A small audio frame classifier, trained from scratch: 23.9 epochs.
Rows from block 2 of a small audio frame classifier, named by matrix and row number. Rows with one number belong to one neuron. Each number is 128 + 24 x the weight over its row's rms, rounded and kept within 0 to 255. All counts start at 0. Numbers have three digits each. After the name is the row's rms in percent of the matrix's.
Before each neuron's rows are labels from the 100 clips, of 14976, where the neuron reaches its highest value: "loudest band" is the band of the loudest frequency at the time of the peak. Only what is clearly more common there than usual is listed. The data: phrases spoken by 400 fixed synthetic voices. In brackets: how many of the 100, against the usual share in percent.
# fc1: second MLP up (model.blocks.2.mlp.fc1.weight, 768x384), inputs 308-383
# fc2: second MLP down (model.blocks.2.mlp.fc2.weight, 384x768, transposed), outputs 308-383

loudest band: 2000 to 4000 Hz (26 vs 3.9)
fc1.548 124:112168210154109168147129082156109127144126112130130150099115103143160135150104142128179159116147146153094087111149146170150108141105133095124156140099102095138103115130115135135102149088147148104128123129139176110132113137138120
fc2.548 122:123171153146132077107123123088161100135133125120128110124111117107137118110136135100091122143113124117164094141110152181105089087135121079170158150142111095141121117120124163116096129163127156124164101139094138143125118179113128

loudest band: 500 to 1000 Hz (69 vs 19.8)
fc1.170 094:157201104140127118117110145122147098112100189092089110098133123107137137100164095113129154125153108139145125138146138150140187084097106085099142118123143151159128080154135140113090138161129123150115098100119171139116134127135124
fc2.170 092:137133108131124174127130117113083115141098146108159128112141127113050098135099115148126120107113156125146123104164147130130126149125069104179131162113097145129113090173117089092138172109138144153110123150092155151092119169082124

loudest band: 250 to 500 Hz (47 vs 23.5)
fc1.60 125:131159092129106138116095107101135121137099151194106122150107121162125147095133130142120142161104150153161121177146116130129106134125082136095136130153113148103070106096105152091128126104142141142168143235124125113150116117145088
fc2.60 118:148149122150153138130133116102131186142150109092083134122098165135116126101114130139105119142160145121131146140048129153164157119139153114123133152150166145113097076150126145139128118107132102116077119157085134177107148135155117

loudest band: 2000 to 4000 Hz (76 vs 3.9)
fc1.437 110:127124109127131109111101138132123159152100104145090111173171099107115141076162085108159140060128147135127141166110131094112119094176130132127167157126168156123108160164118110158102167115112129149132187109095160109139125130142179
fc2.437 104:118137119125136112109140138146110120128166145135132103135109158139122134128110092068166105125163126096121141120134127132120148118118143125110141129084158108092149080133169134102165138095132171131121107101124123151094150119075137

loudest band: 2000 to 4000 Hz (70 vs 3.9)
fc1.100 118:157143150058096162172140157140128145116139126086159124126117125144100120094119132136148101099095124148124170125115126105146138126100137147097098132150163077144142123102159132167116142135111115131116093139116123162149137133083203
fc2.100 116:088096134091131110114161112121152103101104129131120129066120130140117130097103107111196158088108130103123128126109091154061148136139157143104156102128115124160090115116128134101150104102127089142138143091149161119091128102184155

loudest band: 250 to 500 Hz (48 vs 23.5)
fc1.497 125:108133095129143155151115107095097106123159123130135114133114174129112124079106133095161119118132132087090104129155129144111162157115105129144129144135122152139101164171090107109144160150130081105116191098120079134127110132118128
fc2.497 125:072149158128147118133129146100101163129129104134141137149120076134107123107144135157067125138115122139128126157106137128121138157117109118118137106103097102161119126138123105173099160128126134154172155078168105083125116132126121

loudest band: 250 to 500 Hz (49 vs 23.5)
fc1.516 107:113114099133143156100088140112116125085141160136171151109146133105154143108174127163102182129099123119096156156122128100117143132153127153112160121138144092121105086107145144104116133164100175110113130149124133142142115131138094
fc2.516 116:163111108156116153125127146133147165098125124098147119099114128140158108120123122119104130151116114132139090164119147130175153093105130144095177146115169115107095175134156119108101134111140150153148135156125159113113105126158122

loudest band: 500 to 1000 Hz (57 vs 19.8)
fc1.577 058:169113113145139111164093136126161167145135126159171133099112146190147166122162122159159111105128161166142109136097083119179166115166137178134124101122138101126130111118129092146126131099102113107130135126104145150149117170134132
fc2.577 066:119125068078130149140128130123101098072171089142117137108137146146102117160126133111134148133081095064101117121117203137129135101161093084148162094130101110151118116085119153131117131151149160183090106125132150127085128111173133

loudest band: 4000 to 8000 Hz (42 vs 10.8)
fc1.414 055:123133149079128105137150095115124145084087113132158127108112107130132105134148135101153129109136188120140137167120130129128106132137137152160118169098120127068122150116136086093105119128117146070150106105157154149114083125110135
fc2.414 065:158129110153160092157085127121116103143155126151123114158101119120110148098095118088119158120156127105095101123135123147120148120123118111117131125159150098191115116137174116135163117118172147124094166149116138123124180102099120

loudest band: 250 to 500 Hz (65 vs 23.5)
fc1.40 128:091159120128111103137118104100163126100138157124148128125117096144091163117149165139136147126153157130101120102108169142137117125089146092160135057137170136089123139130151078127117125111138123172163102157082147148167095104109116
fc2.40 128:105153131092171107120160122126116121147166113125123109049105169111133165154136130120146135088119147096111130132164136128110175142099141108095106122161097115153127162097173133161123123108113127148151074107105139113142140120144131

loudest band: 4000 to 8000 Hz (42 vs 10.8)
fc1.430 049:126124105121132132100165123104088101059138176128121143098111105156130129120159123128135133102156127122139110093134144111125101157125110140129161176088146148144148130111145102136144136120144163096101122085148149134112089091127104
fc2.430 058:129119116121103141111100114138184139130137149137136133142126130111107132115117158098136115127093127134115152178144127116124144155101127103147100141138140129145117121126119121122111168155138068148143129158127108130139201163125131

loudest band: 500 to 1000 Hz (79 vs 19.8)
fc1.71 082:161147141141136104126078139121152100093122107137108142111164135172118071109084122141114154149150132107100094148118119118119166098113139110136138145113165156128105159149111122116152116129108125148123143149146115149092124158133116
fc2.71 085:106146099135151164100165133105130169111163113118161079123166164130083130143121159137124093109082126058124152153113106128120094136155110108131115130114108152160107151123108145101123160125157071121138098118122115162150132115090127

loudest band: 250 to 500 Hz (55 vs 23.5)
fc1.615 066:166095093130163158116131138124113143098114140144139135127154127113111124117092099161086120121149121148188147110153141121108137161113160101127092115084127142158091122117133130100135119132143166176126134147111124121110182103103129
fc2.615 070:094138165134099125076140168145135115141129122136131127146129121128146128166100129160124154112085116182098124122120112190138138108162138164110142094142197127113146133091163130124092108103087099115104155141126147089143185112155127

loudest band: 4000 to 8000 Hz (39 vs 10.8)
fc1.19 136:100136140115157149124156128113110158142118132119132155107191159151175146146083135114150110163183170149061137153136157132132102148168086144155148155128099091158166126106171147148145118140124181122165109132117122133113127106173108
fc2.19 132:119107120114129192120136134118127162125087137111133172160142173119112088134149121156130148142135127142108156138138140137153132122108115169146103096119141109171096161178129130129128153162107184117133133095153135122099118082108129

loudest band: 2000 to 4000 Hz (49 vs 3.9)
fc1.711 151:117113108094119137180094144135113160117147127135124130133124096114125101136127141119135103111185136136174115153103110103119119111145120102164124127098117111146115125091085099115127143106161113135089131115130139111117123136099153
fc2.711 146:121128162155143121092127154122128142115166137128143101143154123190175167140142125128085130102140113145123100078125126154123102119179136081164156147164091111126133158137110155138096118098138112122149108098118171106169113119106118

loudest band: 4000 to 8000 Hz (65 vs 10.8)
fc1.118 105:095131159133135135071112110109121098108112079130121157149126107167128134188118164141118128154159135154128115168129145114076125122093104110142130123167088109060146138101100144126109089125145161114136147124117136129136158103142135
fc2.118 096:148137181135162136152146096149110088106131140122135135163151133094153115131139124155128074138114122097160132159174104098131148191095083132167127145110118152134134128112146122175140125169101185087118102118123111148122166169090142

loudest band: 2000 to 4000 Hz (57 vs 3.9)
fc1.259 108:150115118083129138100135116078147103157117113102146115140147135183117155147111120143128143120161171114111145101107109131105189130145087107113176164132110120143141113141082153145136148186140079127126077104089137108100150129187153
fc2.259 103:115103106120107135114163106169136122102115088109118130124125171134155094127142159086189154141139115110147133104121104110129128106138138160115115107113138115142162121105141114175134136119125119098165090131111155138146081117117098

loudest band: 500 to 1000 Hz (71 vs 19.8)
fc1.370 134:129124127163112122136109145164098134136090149113163127141158105102133149104118118127148107085108099141080155142097121149126110124130135062092152102127124142136102120097149086103127088129151101115102141137153113145112111144111129
fc2.370 130:090151108114137154111144149148118132126127120158112158129084145091133111126119138135101127166096165113141109145139147108111113140102124110103145113098128150109108118139125170113072124129059114109091106128145073135148125112151136

loudest band: 1000 to 2000 Hz (32 vs 2.8)
fc1.401 126:097102171148072134157135101133124093141091133156087149113181153161145119135122088133152109138140182127114113127137136137102115156145096151145068133141114124116141125137121153123122096159136145122127140112107134134136125151143147
fc2.401 120:117143144148140123078138135112139141095086129126154150132117143134116106151131163074130145081163153157126121099169125105121124124149107107136128126137106130147165137118160134156153174132166154121155113117146112124160135087112136

loudest band: 4000 to 8000 Hz (37 vs 10.8)
fc1.586 116:130143095159111150160152103117124111140127125061099131116116150104108121133105130118154125141143083084082135093168155153100109110137114119097123129125134096167128122077137116091131126130158117100137114126157134157144111145109109
fc2.586 119:105124119160123116109138151132095137126090137154128105119096133137156132122128144149116157141095110158106100145109150108083119111107117135128106104136120133117123129080139129161110079153150089142145118092092156132110088080100096

loudest band: 250 to 500 Hz (56 vs 23.5)
fc1.302 152:138116105125083110122142123089105116191146101135130110138091119110108117147120094114156094131123176120151123136135128122158143107108138107149107134066119112110138118148166084110121134173114123119104163153140097139158104147116111
fc2.302 164:112157139088064126115123135123138118151137123087147169147102126060138145122142115141149119168126137155159107098101148168132150134141142081112097127142129127177143151131094114145118116123093164130106154084115104143142131166125110

loudest band: 2000 to 4000 Hz (56 vs 3.9)
fc1.381 121:162168087143139092142133137142102159157128124116092106103178124127186146088157127121145159122125130133143129150104112140123124133096152124121142103156129102152058133123114109136106118114130117170123168146156103136100083102130121
fc2.381 122:163144107121120158148125087118135147104104157140146144112128154119132095127135093073133177104115133131146112165068133159147148113134103133099100136088143150089159139154145113070136149094107097118118089133085122169094114127107146

loudest band: 4000 to 8000 Hz (48 vs 10.8)
fc1.703 048:094090149107113195133150117150099137106188115121085104112123068146120145143138150097098106109113166146173099105120095125154102085099150155128158108165081131142145161121094110177124127112108080085135155141116118156097138109133136
fc2.703 055:129130133135111124161153175136143103136078151114175149110129153096137127131127105117129117114157081116146118131094095101158144144128136109154103199148166156140144135106106147108124157165142157137142086106136107116108169122067123

loudest band: 4000 to 8000 Hz (27 vs 10.8)
fc1.747 053:134135142114123139153152115140132087146133115148168122146144107146135136114156118162066109175134074147131127150155130154115139083160107133122109106167140082137154100133129163101119136125088097097099147152101111114123108102155149
fc2.747 059:140110171115078092157106125136143142114163106160138116082118128121121139162080123131118154111154157114157129125129165111132114158121148127174169148115145156140086153147124109120146102153151107098132101099164109133156118143096120

loudest band: 1000 to 2000 Hz (43 vs 2.8)
fc1.766 075:119140114143126164125117090109109097116102074138106153076136137126130088155118127116154105133145148133159094135107128167154117145140116171134121104142159151140150124118192169172100107138118100151131120072072146145151116131090145
fc2.766 076:153144142183167156142163115137133106100132127141093109105133129120138110108125137106103091100151081147093095106125090136106123048111154109139142158085121113125151114099060099100095123117113133126139116134123130141148186140112123

loudest band: 4000 to 8000 Hz (43 vs 10.8)
fc1.312 135:146111078153145122107134076114128103146127137103131115141151114151172143130134083108157148119151100107163083147156126087143129147096151106136123167126155158154142128148151113136108150144174172125109129135086131173150153108119109
fc2.312 126:144159116147115112133134113145117133061155099140096161105138128059125192165099130112124084139130147098128112131147148130117125149164118098144149102129106126151122102125142128100123101125155118121102140110121103120163161174136133

loudest band: 2000 to 4000 Hz (39 vs 3.9)
fc1.750 091:151112138123147133140142116143087118118099116101125144144129093117158090113150122162182115128112123150148129091155096090131222117129105129134146131125144129111132152132132140144110113109144154103156151149116074125119129127135161
fc2.750 091:132120152200137135023109145123097102141133078106119134118135126079125108121134113138123149168161116154157123109151111130118121113153119135155102141126146138107136128130102193107094117099107126173098104139104163151131148107154127

loudest band: 500 to 1000 Hz (47 vs 19.8)
fc1.469 079:122154172122117141103124132135139126110144142170090146135122136115157147108140162141141113162120136155137097123148152167117101115147119173116093133087092117101108127126147107150153164191138122106106120052139110130088137123112143
fc2.469 079:144138108104119110114106120095147147129105143129140131104112070128119099120120123089124147088182136148105122164178118110112150129103146128111159144121161134141083115135147121098148155063129104155110099164133121123161156081148148

loudest band: 500 to 1000 Hz (57 vs 19.8)
fc1.317 052:112151133080163102118133126120156120112100128126099137125115106129139093151118136122176145105164162127136123145155103157115139070128104162140117089132122147143072137115121125143086150143085146120133134157123136123130121142121155
fc2.317 062:120083136175113134140103150133134120148155132134145136134140123106119138133098156117116136164107115146150148124102144101123107176118126110140113166117085118134167099113153133103139086130136123127116144133125150148094104142139133

loudest band: 500 to 1000 Hz (41 vs 19.8)
fc1.218 123:163116193112125136122158148083111099101139155131149145123140109129142123113129091082119094152131114130128134089111103184169144114133158123123123077126105142195145084117103095121162135133154117139102154138105156133147139158145124
fc2.218 126:157109143112115122118072119123113112089124112135137124089115130120109169078118137126085120141095116130137114152098094105126133127174170121110154147105110157159150101127077151124096159151125118116119115153124138152144130137150132

loudest band: 4000 to 8000 Hz (65 vs 10.8)
fc1.415 125:143092160128125100114120107182166109098103149110101154146102138151149115160106129096136142173122112129096111099153171150177151113107123122085114136135113126122147093143136138107124097113133144147145140162118095110118107170142155
fc2.415 109:151135127113142117139128149110123121143163136150126137123120173092127139099137117141135150124166130127165151115107178131099112144173132106135120133148154095152132157140113101126135130189158153081125115179118132132124149120137094

loudest band: 4000 to 8000 Hz (52 vs 10.8)
fc1.397 090:138128128161108114130147092126128116118153099172134127106154090139149134071157151131166151157171092138114124113103123137125132166101112088131097122175145123122147109120159130106137126120114152148138119113146133116178116125163157
fc2.397 090:120101111121098128113166134130127124074127070100095145121085104135111124161137124137121115124101151123130145139142104081107105154116151096141128101111176138145152109100157120140119103116142152141098186153110170100113112177151131

loudest band: 2000 to 4000 Hz (57 vs 3.9)
fc1.376 130:114212136166161136136125161066090127114157140130129143102191130132122088120133080092156085078193132134094141086119097158141175164125055135136119128130136113128140109170113124116112078148108128139112070128136108126144130139166134
fc2.376 114:107142128159113141133120141124099118106104196147132128153145116171124140139139128130124142116139146100127146096133118106107190092129105102143117092093121110108093114124118111177107121151121166146107161078127139140176143130108110

loudest band: 500 to 1000 Hz (43 vs 19.8)
fc1.754 067:150133194127114115120100123094138173141138130155112087167105188135153147106127096093134124105135146077118133110148155156112103099147130112095161137118154103103117111115128099148134123113115105146142104120128142104119097091124146
fc2.754 073:093118073110140141127121141142106104160163135118140117132102104125127133135092135125153102143126149097171149129129125138150125182165135130099118131117128136136129137121134156157125124122102156140096161095105105102146094154120119

loudest band: 2000 to 4000 Hz (48 vs 3.9)
fc1.96 083:109081153084197152159125139131110173103131130095116104144119136129154111104130123102146124092130120105139162117103130113152124123075100138102170146102074093110141167154149080144085162151126109115164104130126115153139114110120144
fc2.96 090:112154175148119120168163114149142132147107111103092159117123153100120141122138058122135134136138141125159097118117152116129155167158141139139179101156108106163131122142090153118143164148107143106115149122126139111090081119177110

loudest band: 500 to 1000 Hz (44 vs 19.8)
fc1.347 104:128118111157158095141160144132130150131122119137156137132091123128130177109145108158135111153118149150099098136135079079148155154098150078114143105155154104154140170116148144139142117160161152157118166121102127104090103113145136
fc2.347 103:114097091138121136067147122134166140122142135127094108126147132141124099101125119118103114153137080142132095149154141102091147115110081170119169122105121098113173127136100115101139094127147164151117097107125107167133129141137107

loudest band: 2000 to 4000 Hz (27 vs 3.9)
fc1.180 135:088159161172127121111141142152177156177165111109167147127119130108108142121107142120103150115144173111104133124111123160114120105147150111085093136102051153087145129076148112107139111130148110137111098088120136138122112176136134
fc2.180 131:169136172191126094132146118136139098176140154109146105170128127097114206133110121108098116180140086145136109120159156153068143125122077127115106117138122177123115116145105127152142105153136106109105131152137103123162181103152132

loudest band: 2000 to 4000 Hz (33 vs 3.9)
fc1.733 081:158115147124137119172125135153124113138142138142127144115110167147121158086130115136114109120142100137122178124130105122111126102113070098102121101116138092135122110122121145164170131189113145144149117150148134116074124149115142
fc2.733 087:163093104101142108124175095159126160144117147124178130110173093137127126162128150121126156125070157092163113124140175149123134124179172182116111105119130115134173121132142112067099127092092104122132146124141128116173124116126131

loudest band: 4000 to 8000 Hz (33 vs 10.8)
fc1.629 117:135112153128138099158089109097084090115120093098147105138084158136148088138165145101170133105151152153143129131170116140105107132157134134113131109151172129191158079143125150141099159135179145115118111141151159171131166083135120
fc2.629 117:117182134117140098154169067131152152123121166113118132123147099072110171119115153122128109149146143082142155114146147143086149129093136117160118136120122143101095134157085162137133151146183178108135155145138125145135147166122131

loudest band: 2000 to 4000 Hz (67 vs 3.9)
fc1.696 139:135129085127159146110154105128117149104112102125110155130137074136137110136106094104131174096109167191116091140117150128121132103128124139087144114155146130132100064133130124152130133117117191145149130090147172176112146157134125
fc2.696 157:122117091127103131145125164136137092139130118139130137115092107143123110146100143088105122137088124118148139100087116182174143147113133228140192132108133159095079132129146100116087109106102098145107122098107141140128151136149122

loudest band: 4000 to 8000 Hz (46 vs 10.8)
fc1.137 060:143168128091133090131140159152142137114123113150128127132151149175116129106127163077124187115126110150135107154068095136099100154100127123154127112136118167136135144161141149119139089118136137147106186148158131117103119066144105
fc2.137 062:094131121159123125123122121148109125139094076097138138111126131116159132079130102177115132125106146108141147138167170126124118125103163101103126100122159085174113106097139104086118137135131153131148108114102167123141106107160147

loudest band: 4000 to 8000 Hz (33 vs 10.8)
fc1.63 102:139166128124119117124085128143134111116149114121123129080185128142141139106106155125146115088111137139117106145147124131100125137092121135115111111102124110161111129086164132124101118122138094111151089114092103144115156151137119
fc2.63 101:114100139130109134144108129122119114128154168125140073167121116148121083166136157139164156136135134135140150072158122074131129099119134160096118148143100151132101129190112127111134116126162093120124179104152159144133109136132147

loudest band: 4000 to 8000 Hz (29 vs 10.8)
fc1.237 139:129132128127064122129110117087112176140149150110134110106096131123162108138141139130133146130130121170156122144156120130139123137124128143142113114076122119082102185147119123134117131121058104120110123112138131126107090161133154
fc2.237 137:154141111148123130118125158146121091147110114124147138112138100123160136128132132114110103092111128127155152120128095148157147135086113076132164136141110106124158118113141152129115156178156109068091117093164126126145125143097123

loudest band: 4000 to 8000 Hz (27 vs 10.8)
fc1.258 057:102145133114157127114087121139149108156121134116113139139139128141080124178131115140160134086104096083118124145121148116118158124130126067125125139125158121119136121150113122120116177129131142153121094120136132120160138161127163
fc2.258 069:150103075138111143098185125117132125118174143097168116085143130138135124094126132105116120144188152203061141111137088129118110141111125143133143140132154170134110103138110153115108128136107086089099095163092134118140146144153108

loudest band: 500 to 1000 Hz (42 vs 19.8)
fc1.551 054:150107149135144091110135115121106129099168110113105084107143103149149139148130125149129081087116142107124122081115143131160125173128143083120124111173155145148135098125100105164125118130102115118141145105101169094182160169143141
fc2.551 060:140178131149089130183102116077098126120101115159175161135135136140149132144113102083133142143148106143135144131120141090085149123143132115119080114119124134125090142135129153077135146121154170128084115101131153141105102124167143

loudest band: 2000 to 4000 Hz (50 vs 3.9)
fc1.413 046:114135081150142079125142123112150133156128134106070112130171082193155089170137154123104095131132092109132108148119137127109142133122117119144134102157130099129103122140179141180127114123127118133088115134156138153121086115122134
fc2.413 053:140133178120180129151143142101099104149158115129099125170100136121113125160124119152117154127077148139173164076154119148116105119154174144087137130111122119122136144104148159116143112118143157128143137126132150114088155122179143

loudest band: 2000 to 4000 Hz (69 vs 3.9)
fc1.759 132:103146121107103138179148105122138084141133154136141185143159116131128104108114062126143155120129137125110090136159091139130100085134086088104112133109133113142164116143119126128127111106099100122143144133100158151147125106121155
fc2.759 132:082125123147091122177130128107140125140145106141098109135128114143151154141115085139143128114113138112122118084167128103146135078097124169116171138127130129098133071172126164133125066143099123089134110128163138149145119106141131

loudest band: 4000 to 8000 Hz (27 vs 10.8)
fc1.167 124:147157122119131125167111097178134103160102126069089141102125129097119150112126137131135147133134105129141111112111154169161100133123134108100099127114099124146124111132102118113116021116146119141114103158127101179117128114142154
fc2.167 124:118117112164148154169116138162121141110144104126103151144109151099091124120146146106127127126103101093144152110172159127138171149102165123142150103170136112132151111123117077127137121157103114160145199147075092149124098091154095

loudest band: 4000 to 8000 Hz (58 vs 10.8)
fc1.719 054:123065099073161214150134119126101148073139166118144125131123110091124131090121139127154115123103122121132127154146128101186149188125132111134165126169113131095136145142163101108129154144141154146131127107088125115131080123139078
fc2.719 058:137138144155091080118141091151152149126158081104124173086141123149119086110105140125129095138201126142151107087141115115120107121080121124125073067084147129190139136114148141117118098098137119092145130120110136178175146122098161

loudest band: 250 to 500 Hz (62 vs 23.5)
fc1.379 079:111140122147121156120105120095083075097128119121071149120107146122164146126160136143113136144153147116190127141152078144148104141133144132112126132138102091098164147149068094140132117167111160128094144120116137078113144083135156
fc2.379 080:131117115122128099174093135098133132152085143121144117058129094125139094129102114167118099121141157123110142141146170113125115153151162168122149139101122128145127112106124181132082159086102117119148123120127113143119133140103126

loudest band: 4000 to 8000 Hz (58 vs 10.8)
fc1.591 063:153133121115129228123102117089164163102107159134151156116129182126116117090109158143126113124124153195147114136142146141145127152111120168128112090179095127116170114135176103132059125146184108145130134111121106090072142103101144
fc2.591 067:125105093136131099106149146139091130125133127118113118112137135139137109116097114096130146146126121108140131113162093150142102064102134118102139141098138131102119116118129143106147104112109113111099109159109146117140116109135147

loudest band: 500 to 1000 Hz (56 vs 19.8)
fc1.749 137:155111132122134150143117151137119124158142159134150136114077154132101087124098156091140162173134123142128125117110131153194135094167139150097137108133114163162100115089117156160099114126122082115092100150169126121114119155150146
fc2.749 129:137107133115129123122133107123136106107122136144105156118140144095132155122126134123155116167124101139086137191088120147122121132098138088130125134120136076132108107105103114079145132103128132151069120142134157153101119143121118

loudest band: 4000 to 8000 Hz (37 vs 10.8)
fc1.746 041:119114060140131118125136147119133126169118154157096151096188097147134126082159104131113137115127150093139105136151108156120111097106128104095133131117152090116084142160147166160145166118153149181161108100116120118131125118142113
fc2.746 051:163114138136127148094137117175109086154131137164150118124095152126140114153100143095145077098124118085082133133144138126140108148117138138144157100131119147122128114085125119131068138113109123112102171117127139138146185186112179

loudest band: 500 to 1000 Hz (46 vs 19.8)
fc1.76 112:185146158113140126127127164090135131155108143139112132112141100137164129122143143075155175110122114112169165104152149115167145103136124155106149134144091151156125183152104136127150130117164165092119120119130125146103097109111137
fc2.76 113:114095153136177139115106093173166140150136148130131136105133156128145117141125115146131168151093136115123120132101090124160122183137143089121094108081170158123159120154170123134102134122116106114176155160118133091140124069138139

loudest band: 4000 to 8000 Hz (44 vs 10.8)
fc1.705 120:140144152105118120135098108163127089112147126157139160118113121106083145116110120149158106119148129114146082160148131104150147150147129106125164172127130120084133096130127099149125133090113137099108169102128154141157152165120097
fc2.705 111:124111166113129130116092094110150131124149134125099115061125159128166171143169115118101181143118117086055099111123135101132129131124095144089113107122130121146158127174138142142147194148122143098164124182116132140104136088135097